From a checkpoint of a small contrastive image-text model: text encoder norm rmsnorm, 203450 training examples.
Rows from block 12 of the image encoder, named by matrix and row number. Rows with one number belong to one neuron. Each number is 500 + 40 x the weight over its row's rms, rounded and kept within 0 to 999. All counts start at 0. Numbers have three digits each. After the name is the row's rms in percent of the matrix's.
# gate: MLP gate (encoder.blocks.12.mlp.gate.weight, 848x320), inputs 184-229
# fc1: MLP up (encoder.blocks.12.mlp.fc1.weight, 848x320), inputs 184-229
# fc2: MLP down (encoder.blocks.12.mlp.fc2.weight, 320x848, transposed), outputs 184-229
gate.174 102:500500474500500500554500466530500588554525500500500500520548485582545452497500500567500500500415494500437500429456500500530528415500500500
fc1.174 104:434500500381500456516500549584436552508500539461448500519500535436500500500500521505500500435500500500430492500436500482500426546500500433
fc2.174 098:546454500500553375542500448500500535582456500500450500492586500500500450392500500500500500500500500500524500500500424430497504486500500537
gate.175 102:576500500500500534500426500555449500500569500500500500519500500500500527500569500500475448432500595517461500500504454425500500530518500500
fc1.175 102:500500525500500496500561500500500515500500500500532465581482500543500504547396447421500561500583413500500500469500586500500500520500500430
fc2.175 109:491500567500500392525468464552500500395447562419439500479500500474500500572546532461500500476500540500500624500428500500500452481500479500
gate.176 088:500563500500500500500554461500442500500500500500497452529563500517500470500455500467564500522586500570500500432543556500500409430500465500
fc1.176 075:500500482567479500500500532500527500558425500478500500522560555500500500500436452500454500500511500579500500447561500588500469500424433500
fc2.176 078:500437500568500500500401500422500562500500500500500500500496563468500595423500457500500500405467469452500500500408500552550500500500500549
gate.177 103:529500573500500543500500428500500500439500500456564500419466406500500500500533575476500500500469579564511418500500545500577503538507524500
fc1.177 105:505449500500538522578500500512500500575513500500445635488500500500529500500519578500500500406452507500500500466500500500500500496547524500
fc2.177 101:500500500400462500500500617482500526616438576500432541500500500469480530500500591500500500476500459500414500500460500500566565467500500500
gate.178 085:441500421468500500512500521500500511500500526500500522500500500500524460485500572500500500500545400497558425465469500500420470446500428500
fc1.178 075:415500500500500500536467500500500500500523578453543500442515500500500618433410552500500500500500500500528500575599405500500486500500585551
fc2.178 084:500535545500580500505500500582500500500541571596500500500538500559577500449500562500500500500500500403500542415460453500500500539500500500
gate.179 085:482500547500500540500559500500518500500612525500500500505500500458596500500538525463606500500519554500536543596452485539480500500500500566
fc1.179 083:500500500500500522499500500500500530485500500390500621500447533575526500500500500474538521525510420553583421500500500502481500500500500558
fc2.179 082:500500500567500500464500439525500396487409500500454500459500500492500500532439500613505448500480500500599500500500500500449500500420583500
gate.180 082:537426467500457500500459489589500552538505515500500500448500500602500500456526500471447500500524500500428451471500500500564500500561500500
fc1.180 083:500500500580500500409537500500500500500500500500522455465500547500500518479530500455500423500572500460500500500464500569487500500500498488
fc2.180 080:486566388500500539500500500379466447463500589500468500500500451500538500508509465500500443500500475500510496500500500558500495500552500516
gate.181 111:500545548500545500500520500542500500531538500500500573540500507543500500500573500500500377466496500500538500496500500456500500470500500500
fc1.181 116:539500500500443463500524500456530528500500468497500433500522500445500500486515500440522500500435500437475500500500500482438500555548562500
fc2.181 097:500500500514500500534417500500436450428446500500569500644500551501500500489525530474500473442500500500539510507500500558553451419500392500
gate.182 080:500466521500602500500492452583500500500468500511464500447534500500436500500500500500593500591500500500435500500500504456450500500500500500
fc1.182 099:495394500423500500500563500373500500500500568500500486516500500500562500430500500500500500500500449588430500437467500496500491503540500477
fc2.182 090:500401500500500439426500500484500500500500579502500448535500510472563562486515500500479500535500386500437396500488500451449552581500428498
gate.183 096:520500461576500413576500569500500532500444551500500500473500465624499500500611500500500500468521461429481500555500500429507500500546508550
fc1.183 087:500500549509444573628523500567399437500500500500500500500500551516546500500500531565500500420546500500500500500500418500500500436500430500
fc2.183 087:434500500473500440435500500546431500500500555467505500500527500616500561485441500433471500500622564551500500500500500500563500500500464500
gate.184 077:529500601500500426482470458549500500583500500529500493500500500500500500527622561449500468519538500500500500490500564500500500500517432500
fc1.184 083:500500451500460500457500500500500400500466500500500500558500500577431500500495500500525542448515500500500500500569425512500500500500500500
fc2.184 075:500500388500449500574500500458507497500467600500500552500500491500488500500500500576470500463500500585496500500500500500518500418500500500
gate.185 081:461500550500453498500500570468458421500400500468500500579552430511586500500446490500500500419393500386500455500500500487635500443522500500
fc1.185 080:500500489476513443426568505500500512500500500565500609490500516500500526555534519500519500500432470432500589500500500467428500500500500491
fc2.185 079:483500500548533500500500497540500500500500500577536555500423500504500500588556548545492500488429465500507542500500446500500500500500500500
gate.186 100:487500500500500500500541547550464500496500630500518520452500500601456500500557500500500500526500500500500417500500512613500500500500586613
fc1.186 103:434500542478500500451500448459607559500500500500500465500500500415561500500432465550500500452500500500611537500448500500500500500500447500
fc2.186 099:552530500427500500441500501500500500563500500459424534550473515474554485503500545550509500521539461435512415522500563500500500500520527500
gate.187 081:542500517500542500500436500489440500500500566500500500500500500385420526492509500500432500571500500568500500500500539411447500559500488431
fc1.187 092:492500500500475500500500500561553500431500500500380500459529500500574535557419573500436500542500500356500530470461531500500500468500500500
fc2.187 091:500500514479431500500500544500480526457469500500500593534434500544500500500500409430443581489531500500462500555500500480500478500500420586
gate.188 078:500500500565424500500500500500384584500500500500557500416534500500471404582546561500500445500449434500502500500520500432500500500527471479
fc1.188 077:500500500500500500493487500500500500500398616500453500500519556500500557476486500433596500465500429559414500406486500543564444500486500500
fc2.188 086:500580500500555476500500389619500500500500533500500500498500496500500565503500441500500500500546500631406500500536587511465500500527460554
gate.189 092:442429500580500500500637500461451537500500500445500500477500500500477500500445548462500483501500500530499500432433500499421400516459500421
fc1.189 092:424451441500519505500571540500519557500500500500453500500500500566428500500419553500500500500500500500500481500517349464500500456500489533
fc2.189 092:500464393552446573500500474542500500500500500500500593499413507545500524563500575588500524552549500500574500500500459500383455500500500500
gate.190 096:536500543500500500548500530500439582554500465492500500506599530465500456500500544442500454500500581401500500500500500500388500572568500524
fc1.190 079:474500609500523500574500500433500562500500485500500500500522500546500598572500500500500567554500437573434500500500500500560500532517500500
fc2.190 091:490492545500500500537500458528500571500500500418500500500500434500500633500500500500456500500456473500500566500463486509591500441500470412
gate.191 094:466500500495500500509574448460418500451596500500500500500622514500521500500504500500581575500478594500500478609547500500500415500534536442
fc1.191 081:400500542500547450500481500500500500503500500500492492500428500626500505429458489545500480576560500500500480546500500500500484524500476500
fc2.191 087:500500500524500500500500562572500490589500484500498422500380386500515500500553543500500462496500500500500509578480443405500549500500500526
gate.192 089:515500500437500533561500455500500500461500443586500500541406500493538428510433500534500500645563507500556500500500553529500513570500553500
fc1.192 091:500500545494500500554597419595500500500500500461500526456500446481500450500500542474500464500493430500572485500500500578500500500538500551
fc2.192 085:500500539476553500530500465500542541500467500439480505500414448500500500538500500578538500396528597471550500474500500576417500500500500500
gate.193 087:500542500500500463497542500500485500444500500500534500500500432550497500500500500556605500500542578500529500500500500500500500516488476470
fc1.193 092:504483444485500487574500500500500559500581500500500500500525500500454500480432500595472564581578546571500452532467562431500500500393547556
fc2.193 095:547500442500451500500500500500525500500550500500500561500567587415500500576460587449423577500567573500500524500377500478500500500500526500
gate.194 100:500500500450531500500370488553500500500500500576500500500500525500500527500413500500500545500500500524510500500422500471500500500500410505
fc1.194 112:446471464500500532444500514500428445534500572442463500500500478667481517450500535567500500547480500500516559500508537500500455551514500500
fc2.194 116:500500425507561516550500500500446401530500575457500500461602500500500372500532500500500578586446542500493423554500408597515432500500550440
gate.195 089:479462450500500432608539500453500431435500500500500500478500500500410500500395500500500510500481415536500473500500500500556482533623500440
fc1.195 085:559500500500500500500500500548500467500500500448423500500500463429500500514414500477500473500533500545500536500500556500446409500606544500
fc2.195 086:409500535500471500442500528490500500500490500531500500500473571500445471500500500500500500514441498500434598500477500500376500500500500500
gate.196 106:433576433580543500500500500459544500544510439500571500500563563556500438468500500577477500500583499540431494531500500549553500458500500500
fc1.196 092:500500500500511540500500500500442433500454547463500451549500478500500500500500509500576500496436494446500553426568564500563500500500500500
fc2.196 113:592500500500500474550500500560551500553500441500500536414522500500455457500500500496500490430471511543527500500500447500500500500500500589
gate.197 078:500487500382606500567500522597500500493500476455500430500500500500462500500500500537524500615500500515500552500550575500500500444394500500
fc1.197 080:526500536523500445500373500500469500413500434500539500413500500500506543476473501500454461500500500500519500500500500500500449500500500429
fc2.197 070:500441577500517500452467536530500504548500500543578500435500521500456550482500500500515500500500500500500500500426500500500500500451594473
gate.198 089:500500500539513388500500418567431575538500500586446449508603442500500500498577500542500500540500500500500495500463500508500500500519426511
fc1.198 088:514422500451500500549500500500574500406557500500450452462500550396500500500500500434500469500549527500374500596500500500500500516500500500
fc2.198 079:453500485500509387452547500500531500568575520587500571500519458459500500500500500496465500500545500500465528584500500500500500560512500511
gate.199 102:444500462416510500500428514428500483563500500526500500449603500568585475500500574500456500500500500500500554500500500500500433519500503594
fc1.199 105:500500440500612500500500500500500496489500450500500487526500467517456558552500500500500439500449426444493500500572551473475500500581514500
fc2.199 100:500412500500562500500573475516484500500415500478500500580500500442437458517500583500500443485406500470482513552500500450452424500500460500
gate.200 097:552592500546500500500500500500550515450500500497500500376500500500500491500540596549512478500583500610500391600585524459500440500500500500
fc1.200 096:500500542606621433500500548500571500500439500463500500500530500500460500500500584500500500533500500500500500432500478500560568500540500447
fc2.200 105:476500500457577462397500583516504500500450500500478500500500510500487424500489553500500500601500500533536500435500424500500516439500477593
gate.201 114:500460500559500548500500589500500441500576498475518500500500578472541500436492500529557533390500500500518459500556500578500500551587522500
fc1.201 144:575500463500526500500506500544500482500500511534517486500386500459555500500500500494585500555440563500547464488500564432542450431599500500
fc2.201 131:463500500500461476500500395451500609500500500500500500500465410574500487454500480500436422439500413500452566500500442512500500476425500500
gate.202 092:500500483500444532522460500488500470500500531500500441549500500500487475474500500509617500500572556500500500500523562423517489500500500450
fc1.202 091:512452500500505500500588549568445500493500500457500500500549471455435500538500500431500500421435598500517449534533500532510500505532434532
fc2.202 096:492493526472396521580603552558421500500500486500500500494561500412500453550468500500472435500422553500491500500465553523538500500500500494
gate.203 087:500423413541554500500499500500427500490553500500500420369531455500560500500445550500500500584555500527500502500500500537524468511639500500
fc1.203 082:500542518500500500500436500500500500500500479456500543563500436480418500550469494500500561500456551500469500500500536500454500525468500470
fc2.203 086:481527540553478534578500522500500511500442448500500500500500434500500500537500426500500618500424500500461415535539449503500500500500498457
gate.204 094:500537500500570500594500500546481500500500500500530495500519500582482500459444500462574500500500564500515595500500583500533540453500500551
fc1.204 087:500510500500435385447531541423614500500566455500483500483500447500500500500500500500451590563500558430500526479500500500500482427487520500
fc2.204 100:475498500500441501500475500480500423500500376425500463500500500552546500500407450547500500511489500500500500500606500532438527500430444500
gate.205 089:429500500428446463500500500432514569411476500500537500492464526500521500513596500382543500500500500567500500500442473500500415500493500500
fc1.205 085:476500500380501462500500500500500500539489427500532500500448500500500500500457500500500500500500427500453500500500467500537500500423465437
fc2.205 085:484500500500500527433574500500500500500528455443500556500475480500458500500500500500500610500500554529551500500500500589573569478500560535
gate.206 075:525445536500530533500500500519500572500443487500544500469500464519500582433502500500427529500555436541500556548500500500500563414461422555
fc1.206 078:479500500460510500500500518500500515500432502500541500544464444500500500570500500466500500500510587500452500548592564499500457461500436517
fc2.206 073:500434500500564500448500538442500444500500500500535500451500500500500500500500500500500500505503500494500500500500425500441500500500500544
gate.207 107:563500500500570472500500500500534500475500500398500500442443452500569537506423502521500486500500424500500520537446529500500553500610546442
fc1.207 101:497529581500461500500500500500546500560445514500463470500567500445500500500546440500592500500500421447500500500499512449500500500435440500
fc2.207 093:500500500500500489500500500483500500439385518500500500500500622523500484500521500500500500509555388500500500500500500500469537500500500500
gate.208 087:503458500529444514455500546500500500500540462500480500500439500500500517500500501500456500500510500500500540500557500500500461496500562465
fc1.208 095:500500569471430513500500500550500500500500472500500557500504472500500476534581465500468500500595567431500543566459500500500536417518500500
fc2.208 088:500439436431500500500425500582500500500500500550527500500500535490488423500500417581537410500500500500500500500480500585420477500500456578
gate.209 111:441525473499500559580500500500500567500524500464500500500534518500374500500379500500435559588500500500500500411530456500448464570500392620
fc1.209 109:500526500387500483451466375564546549500500500500500493430444332500500548540418529500384484500596500516541616500500444483500500592500500449
fc2.209 110:500406522448500451500491380449500488500500500484500500431500513500500465500588519406458500495500470500500500500500523500500486500500499500
gate.210 128:500502500624534509434432487500500449500500493547500527495519549500545569500545500500500500518500550501500560527500500499500520500528468500
fc1.210 132:379500500551574467398500500560395500495500509493500519455539500509500548500500500585500502500500584500496462500559597500500500500445500425
fc2.210 113:559459524500557537500500500500450500430519483500494428500500500500500446500500458500500470426591483500434437500397500503564500500500434500
gate.211 103:510562500451550500404500525593456500500547525590544500579455538500418500500539500454383460500500500391500500622500482480500500500500500500
fc1.211 100:584500474500500500500462536500500401527465457500500500500529484553514500500500500500500500477500402557561467500534520575500489500548573548
fc2.211 105:500550445500531500500463423538500403507492533520500500574500535483500500500500554431500501453500540447500500481500500497500500516500452500
gate.212 091:605500500534593477481417500500507480435500570500464439500500377500493454500535448500500500458540452413575500537486450500615602500434500500
fc1.212 088:500478492500451500500526500492472500570500500500500500485500571593524539500500545425524500500417518554500485500556580455437500433500549500
fc2.212 081:500500551500567500500500500542476500500500500500500500500536500616500500500555470500500500500500514500526500500486441391500500500435554547
gate.213 089:500500500500432500500580500500500500500500452440547446500500550500473500469416456436490457603500451439500543500547486500456500500402500500
fc1.213 095:524541500608500500500549500558455557500478465500500500521478475500435500447500500486500500500500500512453500539553500500440500569500500513
fc2.213 091:500500500500500500546510524542504530500498500500596439446529500552545449434570500541471500520420554500604500500500500487500566536506425500
gate.214 098:594500495545397500469547500584524443520433500501500500573500428500496500500481532564500555500500500460500488423500500500500500500542500500
fc1.214 098:482500500500500500500500500477500500500542500500550496456445515500488500500500500455572537453556526490389500500466500500571448522500496573
fc2.214 106:433448568500558547500500448428500526500500532547557500500500565500559564500500500500569524414500532585540500503508507458500500554500501554
gate.215 081:500500569500595602500500456500469405489440553500500442553590500463576500551500500522507500500478560500500500500495500500427455500500500526
fc1.215 086:502564587500459500500500563539500513500546529500500522500500500500500500500500383500500478500518527500500500500540544500500500500574469429
fc2.215 088:500595519500500500472500563500500500403500500521549500562500500500444500500500500500417432500470500462575447514500500447508500500504500500
gate.216 082:440500484500500500454439500582524504500500486438447582461500500574500500437500380500558500500518459500489502411526474500500527500500456500
fc1.216 089:553546500421500500500476546500500500500500500500500435494553531454494425413500500500500629425429500374500500500500537500500544527507500500
fc2.216 081:500500447456500489500500558500500559500500500548547451495534504500500377509549500541500562465500500500403500581500534493517447544554500499
gate.217 086:500500500500500500566463500551500426500541415500500500500500500520470543500500403500500510500571546500500500500558500500500440429575486558
fc1.217 085:500431500500500500500500500566500418449554500500500500500449500500500500433500500486616500500573430549567500522500461432500431500500412438
fc2.217 087:500500500500476500566500524486500500500541573428500500500473500500500500456500548418500500500500500476591500500544500500500500500391460500
gate.218 092:554500538500500500497500500500578500534500503500444500443500425500461513500500500408500535500500581476500551500589542466500500539539547500
fc1.218 086:500500500503460444500500500500500500500500406464522439430586500500502414500414452500500498500507459585513500496500445583500500500462467531
fc2.218 091:561429464500501387505415500500500500467500488500500500500536500500393437495463500500550413527500514500571515500523500587461459500500452500
gate.219 139:499593500479500565561543471578500465480610454500526527404544500502547430500500491500500500500500533569500572448500557537516500540564500500
fc1.219 144:500388586500500480401482529445500522500500523528485471500500476525413543500500557458500525500500500458500500505448455500460556500446500534
fc2.219 160:416500477479500498500500500493445500500500500480536500500596484555500473455465504500542520500474500500475578467575557548442435500456500537
gate.220 124:479500546526500500446566500433517500500500407440500479500467500460437500505500458475500571554521492472500605484464580500500493500517500558
fc1.220 120:457500500500539476500404500549585500535559500500500500490449500500510532439500458500500500500433500489500552478593500531500500500449447500
fc2.220 114:500448452500558500427500506459583500485530500397440578489500528390428533500500500569592500429435500471444536448500466500500509500500482581
gate.221 099:500500500500500568403509500534500500500541563442500435500538500500435552500438546471500500500500526500500538500482446544500500500500575500
fc1.221 095:539519532475561560500471475500413374500500580468500451435500500654505500500544453500500500500452500453500500406448469491553451545500516579
fc2.221 096:562521500500500500489500523500575403500500500500574500449471500491516604428541411500500528549500497474500500393500500500507500522500500500
gate.222 094:547500500500500525500424556450539457447500500509500512500441540500500500445568547500500500500500504500554500500654467496500523500500573500
fc1.222 084:500485526500500500500433500500500429500500399500500500500482593500500500433500500500500464498579510500607470520500500500500500500602500500
fc2.222 084:500543588500500500478538500500449500500445500500481490500495554500552500500500435457500500500514500411514500500500504500500500516585475496
gate.223 108:500496500500479418478500500500500448560500556500445443452500544478500489433500500500542507414550421496391500500500500522562500482547500500
fc1.223 116:500558578500500500492472516500502500457568502515522492408489500500525500622477500500500500535500580500500497593500500491438400554581560500
fc2.223 097:500500475536500480526494452446395500512500500543500426495500550500500549456505500500463500500500443500469474511467454500539558500500598509
gate.224 096:500500500546458500500471500500500449448500428444581500484500553500500500500427500500585474500500500500500500500407614500500500568500500500
fc1.224 085:500500500530500437500500469500486459500546500500551500500500583500534476473500500525615557500456500500500606404539558537500500500500456500
fc2.224 088:520500493444500500500500499565547532500500500536500419500420500500500465500453500500500500609500500421500500500500500420529503546397500559
gate.225 106:534500500436500556568540447500500567500477500545500602473564500500500500500535587497500446500471500476500500500587510500508500500536500519
fc1.225 098:500482500500503523622500466500500562602558531500500404500500504500500500500546500500500500500510511549500503500500545477500509500445598500
fc2.225 106:500500564520434528500555500500500571529419500500500428567575500606494500500500500480540514560542500500603427537500419500525426480500570466
gate.226 101:449468517500465454576500500540500500500500456504500500500500530537500523440442454544559500593500500500500434479421464449625500500573447549
fc1.226 084:500548449500500500470500500548539557500401580528543500528553580555500500449500500500500500448500583585420500500500454500502455479515540490
fc2.226 089:432583500500597500471500500500556500404438500500608500545567500500533500500413539593500447460459500466446500500594568528455500500417500423
gate.227 076:584500492500581483500412433460500561393500498443500500470500500575534454440500528571500503542427500500500500500497500500500500515524544500
fc1.227 089:531582500500417500500604500500500500591458500594500500542424500500500500500449417500500464580500500500519528544500474500450500500528500451
fc2.227 089:500500500500449500542531423413500516500520500500500550483500500500528500500432454500482550491567500500500500500466500500408500500606500500
gate.228 085:500500500529500475500484500500513500505593500500438500500620470562500528441500500414442634500500500527569534500478500500395531500500500500
fc1.228 083:565437500500511565405535528500500579500500500500440492500500500471500500500464524500421500582500500479500500500539500500467421500429461500
fc2.228 090:487496530434500466414500500500500412427500500500500511500589500500534500431500500544427488587440524500466467547500500460500470500500600500
gate.229 103:500500431500500435558560500454500500521524429393500500503500500553379557465500500598500500500500537500517541500468500500488415500500500500
fc1.229 106:500500500500458535500449500547538500500523528500468500433500502500500500545500500500443500562500500556500384500494467500578568388500500531
fc2.229 115:450548500500520500579500500475500474542546425500500445444500451578528523500500500539500466498465500405500558426566452500500503500549453473
gate.230 100:500500500500542582544500500500500440500500500500432500500526567500500500500517500493500513533426445514500552455440457500382549494500416571
fc1.230 093:500457500418481530500500399500597415458546587500500500500589423564521500500591514498500447450500500495500511500435431465550500442527427428
fc2.230 091:550500501373500455463500598510500500500445518500500560495587448453500500396470566500500500500473500500500570519500500500500500554469500519
gate.231 098:500483500519500535584500500477412500500500431500500500500500552500539550468500557500457454500500459480500483500500536500446500500584500481
fc1.231 101:546512500500447500500495582500500549446447442430599500451500500500499500500516440500433500590500537500575444489505500500500450500500500500
fc2.231 105:500500502500500542500414500445500500500500512500500499572462500500500485471500500500549460500500500497500472597500440500515500369500432503
gate.232 087:469531500528452445458500500553500500472500500566500512500421500500500538614513500500500500500572434538500622500500500500520500500434484583
fc1.232 092:517508524539400500474495488500500500500500500500500500605444593500500500535558520460500500500536500572459594400500453527545500500500459500
fc2.232 094:500500500495530467500500500500500500431500443454514424552500563500530466480475500500577448439527500500500599450474530500500500500500386463
gate.233 086:500447500500614500500500416463575471500428569500500500500500500473532537603516514500596500516459500500538529500500497469500491462558500440
fc1.233 089:500500500577574500500440409462500500562500618500493500500500522417500559534500500500500443521500500557627500502458500500500500500500500500
fc2.233 088:573500544500594531500452500500500500528458564500500384417500500422500500500508500525575603500530500539500500500485500542500557500413500575
gate.234 101:500500500449500536500500500500500551500500545500500500541551416423544483549500500428465500500500517549372500543500523500468468515552472500
fc1.234 098:451500476500539500500604500489481427500567500500460564500500500500539432500500443537500500500490441465500482500425500500500500482529500563
fc2.234 090:500527534518500410500469496567463552526455443500500500464500500511537425591500500491500500500557500500537500462500557530424452446500469499
gate.235 101:549500500444500500441462500500500500500567468466500500383410500585482592414514500432500500500469547533485469521500500408500536438550426500
fc1.235 105:500500389500500436455500500434500509500414571466500500500451500565500556357542500539524500500500459500500500500500500500500455500561500500
fc2.235 098:411574454463500454437500547500471500500476535473465406447500500500537571510500512513578500500549500500500500414500500413562500551487422531
gate.236 133:435500500500540553500553488537500500566427577500500470500532500500478500500500500460513466500483483410429500500539461500500551500500491500
fc1.236 131:500500500515598500500500500588548500500413500550544500478524500500500500500500579500567473594417491500484465450500538500500500500411512491
fc2.236 127:488562431475418405500500500500500500500446500500500455500479461500500606554417422464500569481500500518544523500565506432500500459500575424
gate.237 077:520474500500525549482549558424553549581500568500500500500500500500447500487469500500530457454441455457517500500465500561537500500584500500
fc1.237 083:500581500500490500500500450500500500549500500500566500423555500508500500500586500500549541480557500500500548500426554461500504500500532553
fc2.237 076:471500500500500500500500500574467443500458381500563594500498413500455435500600429500500550500533537500333500452429567500500577563500500507
gate.238 118:500520548494545622500500488455500500500561538540465500486530487479434543500407500500500535500557427500539452431541454546453588500500529546
fc1.238 111:559456441500478500500515474500432501549500500500500422547507554500500456513440500553476558500500568500551500563524500430534570406551411500
fc2.238 103:435514500500500597537500500500500503497582479500490550550500519522435440408498500500500500500556500500457431388500500526489595500494500500
gate.239 110:500500467433514500439405500458500500578519439500500536539485500500500500420500531500482464494500500588500414426404437523526500500561535500
fc1.239 115:392500500547456477472500403500529500456500561500500500422500518500478500500500460500488572500500500424564532561662500500500534406500500500
fc2.239 100:530482409539509536437442500464500500591500348617415499500500500500426500500582500460500500500453500666456500420500575500443538500500500506
gate.240 100:476532500500500528503417492515500536500500500557500500500500500500500455500544500536576500500500500481500445500545539500500500500560449500
fc1.240 092:500485559450500500567500487500542562563471500500426483500500565478472419520481532500500406500500500500589500450517460454500575541491447597
fc2.240 102:500500453549505500500605425528553561547613500444510436500500538398500500545430400558500447500477500500500453526546370448500544500495500500
gate.241 121:500500500482610476500500553500500525488500588469500516388564500500500500500500500500500521500500500500485500562500500500500474498538500465
fc1.241 130:462519460406468555571500500477419500455491500566438542571500482473500500439469549500500500569500500514577484500501559524441466500419500514
fc2.241 139:500500480455436500480500500471528500500546500500401444500517557500556500537579397464500537459582412500487500500500500500579500500500560443
gate.242 093:500408500500449500494454528500500426500489500500500455500510594607487602531496500500500567500503500448500500500564500500414500500458613500
fc1.242 089:516500506572540500500500500500489419500543549500500465414500500500500500500500428500540453500500525500537500537500500500500500500500500445
fc2.242 097:500518416580500500389520500500500500465410500454500500500500500483592500427464485500454500500467492500461468500407444500500500500500500607
gate.243 081:510500457500513576500500567500500561537583491469530385500500500510500500500571501476500569500565500500560500447518483530500448548581413414
fc1.243 078:537525500491500500524432500500430572489500455487500500500580500500512500500539491500520575553500532441500500500602451411478459500498500500
fc2.243 080:621500528500500520493500458500565500500439500500500500500500589500456566500500500516500501562500500500524500498500500500500439520406500549
gate.244 080:500576500490500500500500455500566500548531463500500456500500520500500500500537477446500490500542481449500541462431525500395562583524456532
fc1.244 082:426500500500500468562500461530421437508500500440602456524500500453500500500584567500500582496520449500500561537500606500500500456500500500
fc2.244 075:430500500514456526500472500500451500500500500500611500500500500500436500469500500500525559436570500500500500583500540462500475500411500382
gate.245 096:459532458519468500500566418500500500427500500500500500589539500500455500451500500500447583513396500500500500491411439500500500567500500500
fc1.245 088:500500519559504586499500526463500462500553500546466500500500500491628500500485500500618500500460407500589517500500500500535500411500498500
fc2.245 094:534539387500500535500545585631500500500500500500500481500500393568561506476337476500500413500408426500500500419500500514500500547526519499
gate.246 093:340500500500500500500500445430532500500500500452500479486539500500496500500466441517550500500500412500500578500500500470475500403500600417
fc1.246 102:478454500480500470500500545463500483500408500508480500500583500517470500500500497512583500500500444513423500500500524500479552462510532434
fc2.246 106:522500499506539500421457500483500500500500500500467500500613530609500500563500526448607462545533553500403500500511535500500568500500500403
gate.247 094:423500462500456500500538500500438500500484500474500500472500546500435500500556598406460500500455619505500435435528477567510422500500500582
fc1.247 098:457533510498500373582500500470500500428467500500500532500501506565424577515500500500425500500490553500500446440500505539500500517447500559
fc2.247 100:500598458442542500561496566500461500500500500548500500500348500479539500500500460515482535457571500500500558500500500472482569519534500503
gate.248 091:477500524500537489462500500545500414487500500603500577500500544500500500500500428500500500500531532459500580500485458500500509500500496500
fc1.248 080:500500500535500500500469500451500500569500500500500500500583546573500500440448500500500440500500500500619500395578531598500500500500500530
fc2.248 080:500544500468500410500500580504500584500500500429620471500500500500483517524460436500500467512500500520500500462559475538481530545557500488
gate.249 083:537500540527500478500500500369500500500515500500451500500500500474503500460546500500500510527481560549460500500500500500500545500555552500
fc1.249 081:500559500500538559500490500454500556551500500500428431500473500500500474475411500472548628500472434437500404522572588500502500500564515611
fc2.249 081:500588439500395500500500500500500494500500500500437393500491449424500459500470500500500509500500500500495420500500500399500550500500500500
gate.250 139:453450556446519500480583493545613500484500500448500536572500417545440500391470567500500528570500444500554500445545577564438500572399449566
fc1.250 132:500426546438500473500500433395604500500500448500500500573500500534500444500500500464456500500445500500542500500445516507500500500500432500
fc2.250 125:446467458518500500495496500463498500500472500500413449519500544448478566540596451500502465502562500500517500561501556411476496500500543500
gate.251 125:573556472500545500500536498500543500500532542500500500500501493444531545474450500500384500456500618500500500529434469437559500461560478500
fc1.251 123:626557427622436467500500500500521500487527569458500485462500477500450500550500406500417500499485588500500523432448429500500500527502500500
fc2.251 110:500400500453584500573444500500500596450445487525500559558500457586500500500555483453425500500500463500500563504554560522500500459415438500
gate.252 144:500437500355533500500565500474500500543500500500442500436549523526551500500500443449469500499491536500494448500500500500523500500559558537
fc1.252 139:476554500500558500433568500519500500511500424535430500438512442500500524576500377500500538493600481420500428500439500541522500500500598503
fc2.252 134:500500517460483500544521539566518565491450432418537564533500500514513500500511500500509491528500532500536466433500500590409469500500438500
gate.253 097:532455500500483413457500557561500607500500500525495500500516500500500487500598589567500533500467535490500500472500500555595500500500500500
fc1.253 092:500534405509477500500500500594500592500470516504472578500537476500500499500500500500445500500543500556553434479511500540584500525501500423
fc2.253 087:456500500526530500500500445500500641500500490561500500468495403457500500463464585500500509542500500500500401553359500592515500524500500500
gate.254 090:500433500500469500500500500552517601408500500431500500500500500500500500500519500452500500475527500547500441438481500500567500500500500525
fc1.254 098:597568500500455500500430455506500382500583582535518512518500500522456500500500514500500430500500488500500500500512500463500428500500568537
fc2.254 094:500500500547500500495447500378616424500500486403500467500500500571448500500564500500427467483575500500430500500500459531480500500610500524
gate.255 077:397569500531500500391500514500381500561500500544500500500504549534427500443500609516474443500500500500486461500500500587500500500548446527
fc1.255 080:500500530397500500500500500434500500500500513500500478500492500500500513500500500500500500500500453532608500587397500443483544500500500467
fc2.255 080:500500600456495500399540500500500500504500500500500500525500500500556517493500441447494481433435436500500447500500541500500450521500556471
gate.256 095:447448546533605500500500540512500459500500500500500500546471500500500547519500537441500500502500453500500546451483500492500500378453620500
fc1.256 096:502500500503421573500526500500500413500500500564507500500577529500433500590500500500515500419500500538425500533500550500500553500447500549
fc2.256 092:500500500545500500414483530500500512574500500454500500597556500586500406458500500500500500500451530500500500599476477560500500500387539500
gate.257 092:500500500567500508500443394500500500433500454500431548500500509460500462555500500610500500500504409500500501500500500426527432530549520538
fc1.257 093:375597442500457500500490488444422500500500493560409531500500570500500465535545500528435500545485435500500514604500496500496486500513500500
fc2.257 085:500394500500500500500518452401500581649500411500585500532486500603590488500500500501500500629500500477500477500444416500500500500435539586
gate.258 112:544500464500518514500521582500497430500500500561500544514485500463520500500579391500500500522558500516427464500428500500500557500479491468
fc1.258 107:500500500500500500542550500464462500442500527455600455500424500500418500500500500547430500440500500472529524468543510500510435500500500500
fc2.258 099:568442487500535441443446500500495449519422500456462500500520528419500545495500500488500500397500500592500500500500535500500544500543550589
gate.259 094:547500500500602528500500488507500500540460500500500500388437500471437547422524461500560500562500500500472410471478500500500516500500539553
fc1.259 097:500545388591500481417500500500500500587473500459500500479526544396500500495500411420500500500500539500456500500441393587500500500571527500
fc2.259 079:535494500500500500382500542488500436500421410500500480524464500566500500500438470456500444377500622436500500500500500500500471500581500500